python train.py --model="segmentation model" --dataset="small charts drawn from random numbers" --train_examples=50862 --image_size=48 --crop_scale_min=1 --horizontal_flip=false --translate=0.12 --num_classes=4 --arch="unet" --norm="batchnorm" --hidden_act="relu" --pixel_unshuffle=2 --widths=[48, 96, 96] --blocks_per_level=3 --block="basic" --dropout=0.1 --attention=true --upsampling="nearest_conv" --init="small_normal" --residual_init="scaled_by_depth" --optimizer="soap" --beta2=0.95 --learning_rate=0.0026 --beta1=0.9 --shampoo_beta=0.95 --eps=1e-08 --precondition_frequency=50 --max_precond_dim=512 --merge_dims=false --one_sided=false --adamw_lr_other_params=0.0011 --max_grad_norm=0.5 --cautious_weight_decay=true --max_steps=5700 --batch_size=128 --epochs=14.3 --lr_schedule="linear" --final_lr_fraction=0.01 --warmup_steps=280 --weight_decay=0.5 --adamw_weight_decay_other_params=0.01
Rows from block 10 of a small segmentation model, named by matrix and row number. Each number is 500 + 25 x the weight over its row's rms, rounded and kept within 0 to 999. All counts start at 0. Numbers have three digits each.
After each channel's rows are labels from the 100 images, of 14976, where the channel reaches its highest value: "peak on" is the class under the peak; "colour at peak" is the nearest of a few named colours to the mean colour under the peak. Only what is clearly more common there than usual is listed. The data: small charts drawn from random numbers. In brackets: how many of the 100, against the usual share in percent.
# convs0: first 3x3 conv (model.decb.0.0.convs.0.weight, 96x192x3x3, each kernel summed), inputs 96-191

convs0.36:476490493471487437519512500489517517488514503495482496423535502524480543471497517519478496476516525550494487543438543498509488525533519536465496515547523465519542452489512521462476511495513496508469528516516532506471541496471484504450476501479489515491500493481557527447454492490495488505
peak on: data marks (62 vs 22.7)
colour at peak: grey (37 vs 12); brown (29 vs 8.7)

convs0.86:459459526452473523512504550485528538510495483496474506450511441494464502446464481468483477507517471522480481520507490517503502523461486504520528472543488509528498515475493524508517521499583506494496498503459484531490511460470484525563496473497514529503487504501467545527495528531480460535
peak on: legend (100 vs 0.7)
colour at peak: brown (40 vs 8.7); pink (35 vs 13.3)

convs0.45:480536491476504489484484509491477484499488508509505507494527503522536432508501500505473463488520494502463501505500502478492504559511496521508518459477486478518502461509517464470506502483476446503487463477517475513485544510463465496485515451502481486448523502510517536487458494436493474487
peak on: data marks (100 vs 22.7)
colour at peak: grey (49 vs 12)

convs0.43:535508491524495473498482527502491498489495476500512530491503513489515501497481547477525472507512486527492496499482483464536493497467554499495498488491488492515510475482548499490478551477522477469519511472503505503493497488507485501427499509513518477492506507501495508518509507522492504520
peak on: data marks (73 vs 22.7)
colour at peak: grey (46 vs 12)

convs0.0:467506481475480440488510472524521487521485515506488485485512527494472508467513511462518516469517539519540493542502479508531510502456500526479520547514506518524546463488521525491496518488537523514501519510540494478488497490432573493537485489456488561480498484489498545460491480533474479461
peak on: data marks (48 vs 22.7)
colour at peak: grey (45 vs 12)

convs0.39:511489495508504464484505520487486478455518481506557469426552490534517515514520470529484493529495475499521471476484463544482508514511518472498455481518511464522492467459434494540474480504511495507476492475514523485547507526515513506484476497451511506488503473477504479516486493504488479507
peak on: data marks (100 vs 22.7)
colour at peak: grey (45 vs 12)

convs0.49:552488492502496478541552529476501523483498510517465483535506510469537465502485548473514497475486499541473481460489569467501449522491558504477541494501505474506523479496506491471428445502472488485508498512506525475508521475487486496536486496522490435477477508472533512481489513520455466514
peak on: data marks (87 vs 22.7)
colour at peak: grey (43 vs 12)

convs0.52:487496485521480498465447495532487511527549495476523492443521515524532497487520559479534468487482499491505500471471558451501512498486525503509453452544495477490505492500492475526530470474504474520477494528475495490498461511405480474472542541530502509518481507500508488451535496496493512555
peak on: data marks (100 vs 22.7)
colour at peak: grey (43 vs 12)

convs0.57:492479454535480519487495477494528562473533512482506492499538502484522493472538539498438488494506492522483448493494533518502502471512510489524492533492467525496499483517525495483536478514519484487520469504519517478504519435491513497448485524491512451523487495435471453469479466523502456520
peak on: legend (87 vs 0.7)
colour at peak: pink (33 vs 13.3)

convs0.47:501527512498479527515517503551491454514500502462533478544536504477481447504481487497514503490512509494494502569527480491515508460465464497498488457511509566458506504509523527504536522497497527512507525515492536495501511494470501538505475475487506459488471504455518562444494497529493489494
peak on: data marks (49 vs 22.7)
colour at peak: pink (32 vs 13.3)

convs0.80:499493484484481473511468463478485540511476493512462510496477521506557471476532522478489503521562498491488516515489504537499501499529482489508487456511462481531501491473527499476476481530478497447498505533492481488496510536501486488495544490491514487506488456509504485497479487525471511506
peak on: data marks (100 vs 22.7)
colour at peak: grey (43 vs 12)

convs0.81:501511468491497460468504481514502487459501447492496496465478467490489482482501504528522517492509533502487463471506478481465478501522504505497488489473554487508496495488531471471480487470490485448466496523488517452502478534520512481454490512515514497523542538461513498526485534546501459498
peak on: data marks (100 vs 22.7)
colour at peak: grey (39 vs 12)

convs0.68:528498473511467467460521523504452512491459520500498463478460512478491569525518497522521444475490506552492482493477526526484527516565522517498489489482552454501537483521454485476446490543507467491504532541461524469538510493511512531460529526509522493510498501502498497488479520517502500494
peak on: data marks (61 vs 22.7); legend (28 vs 0.7)
colour at peak: grey (32 vs 12); brown (26 vs 8.7)

convs0.41:503431502501517494461454509521554459489515491504547463459505484491471454505475503496522519494500532497482489500496509507512514482474495504494537505515484459522510479488470489479504490488520472507529492494525516498497483486494513499444476500472503494525503531471526510456498505514474464493
peak on: data marks (100 vs 22.7)
colour at peak: grey (49 vs 12)

convs0.44:475494477494480522492469483497478510501535483485497500495544499498469457488518519563479502501500490472497576461502475556506489515473479487522543464530479457483483455525522446517494472476516525531481467554483494496518468518493441477488500501497493480522499516475508516466513539478531519489
peak on: data marks (78 vs 22.7)
colour at peak: grey (41 vs 12)

convs0.55:512479528523433513522494548493475501488499521521467485442518518502478510458528537544506541491503467534486541488470470513495486489468465489491495470504476518549530454469505519506482539504476462518499485460481456500516440459499453509491506504470481480462499549459510534498504461545487511486
peak on: legend (99 vs 0.7)
colour at peak: brown (36 vs 8.7); pink (33 vs 13.3)

convs0.91:473496470464506489506489492500524513514531454481500506497535480516483551518470516477499487517458483543493527521464476520486511475492477493488495537490511533459493445489524475519465525499516501524450533499454500536487550486514496516464489467481501507504499472464510482526531491521475498461
peak on: legend (51 vs 0.7)
colour at peak: pink (45 vs 13.3)

convs0.69:491534478488476548536490510510496554488478466493498491556484521471473520509501539471482471490475477495468553488493521503513456517496484470481485441531524488503471457498512502463494528487537528512433516546503481521481452474483493527510494457486478525469491521572527505495563483499524532493
peak on: data marks (100 vs 22.7)
colour at peak: grey (35 vs 12)

convs0.50:498469568476510491497483540464467458541485476484500489492529485484473496480482435481471467464473483521505453490515448501461500482463535499496470526522516498547502535522487479474505500469559486468480486485543521526524472459453519514488469491484510474505526472466505458520461493492527503508
peak on: data marks (80 vs 22.7)
colour at peak: grey (40 vs 12)

convs0.3:492524516542482422513511497501486476523493535518497514499504513483529522524472494466520530500564543451473496473521497541508502515499467501524483467487481521513481494499501527510532561475451508494506497495504477477494492490535469477437471423505443473466462482507496474491498496488462478487
peak on: data marks (100 vs 22.7)
colour at peak: grey (33 vs 12)

convs0.7:511496512529529514504513519470480498481508489520507444528493531504490553490489496534465461441505481510536483465538543522517506481494478524486507545484488522530507487546485491487511488488498490494489495496488496487501539476502485480465497517495511509544521491517487518511524487510517479508
peak on: data marks (100 vs 22.7)
colour at peak: grey (34 vs 12)

convs0.64:475502487500481473509499543528536544463521518425524511502510520497466518473483480493487500506487473540495526532456480512496521473490499483497468473506478471504489498477517482472491563521455517483495552505486519546497521543526525521481466465483516503544520470461495485489436466522497541527
peak on: data marks (58 vs 22.7)
colour at peak: grey (41 vs 12)

convs0.79:501477486521477503489496504487504497496500510490495488471497476459500501458496545490537482548514502468514507503561485450523462550468472513509483511532502451474460511468433473496488501537539519491522535496455532450514524516523510522476490524480474487478468478513485523495511513508488495491
peak on: data marks (96 vs 22.7)
colour at peak: purple (33 vs 2.8)

convs0.28:493504472481453496523521522478535505523479470517452478506446547510486510515476475496529457504528530502477490467453495490502514482495514503501491495475518461512526399457465518506492518473479480473478470480473478564472468464513509518538476488503492526480480517593535465522526511464528538507
peak on: data marks (100 vs 22.7)
colour at peak: grey (60 vs 12)

convs0.38:483456490473504465499497467474525484514511460510516488501525483552490483464449529497477499520464514525499490496553533445524531492501502528482465442530516480520495480472532508515489485501513506445451508511455527484518466507499521542482514496486501506532493529479529487484476508496483461519
peak on: data marks (97 vs 22.7)
colour at peak: grey (60 vs 12); brown (32 vs 8.7)

convs0.10:508513473516524495501461490515532551481496497502489500458479513478485499459467505523442512500505471477515480491483556543553498492471520507534484485521536526505506463477504493503504472502514511517503468478502464490493518445489465479496484552464453476504482481491464465479503477527545516501
peak on: data marks (99 vs 22.7)
colour at peak: grey (38 vs 12)

convs0.26:492541525486474478491495476512517487489490519486504496532517472494464514493522502482531521495541503528521567492554480507489481465498474506492480448476503530501489507503482489502479509479549478524477508538462499516542439487470545509501492506509538541442523492530513602479513497471489468473
peak on: data marks (100 vs 22.7)
colour at peak: grey (31 vs 12)

convs0.83:547469494503495514487479488469491501510527484478499456431508494522493461518530482483488484552504475503492498511453475513518533492547518530479534541543494478502537488475509475474450475551499472511473458535455516477520537504526512514524536502525493511463513500459596493468479511477499483551
peak on: data marks (100 vs 22.7)
colour at peak: grey (47 vs 12)

convs0.59:512449501506516513505497483520508502552502476502525525498506525528462526499482501500522479473507474487532491480522511465529523500564507484504519540513484518488556528506504466476441461545469463467491491526407544546522489479491548489483523523517503479474512526465517461433466479511484487501
peak on: data marks (100 vs 22.7)
colour at peak: grey (45 vs 12)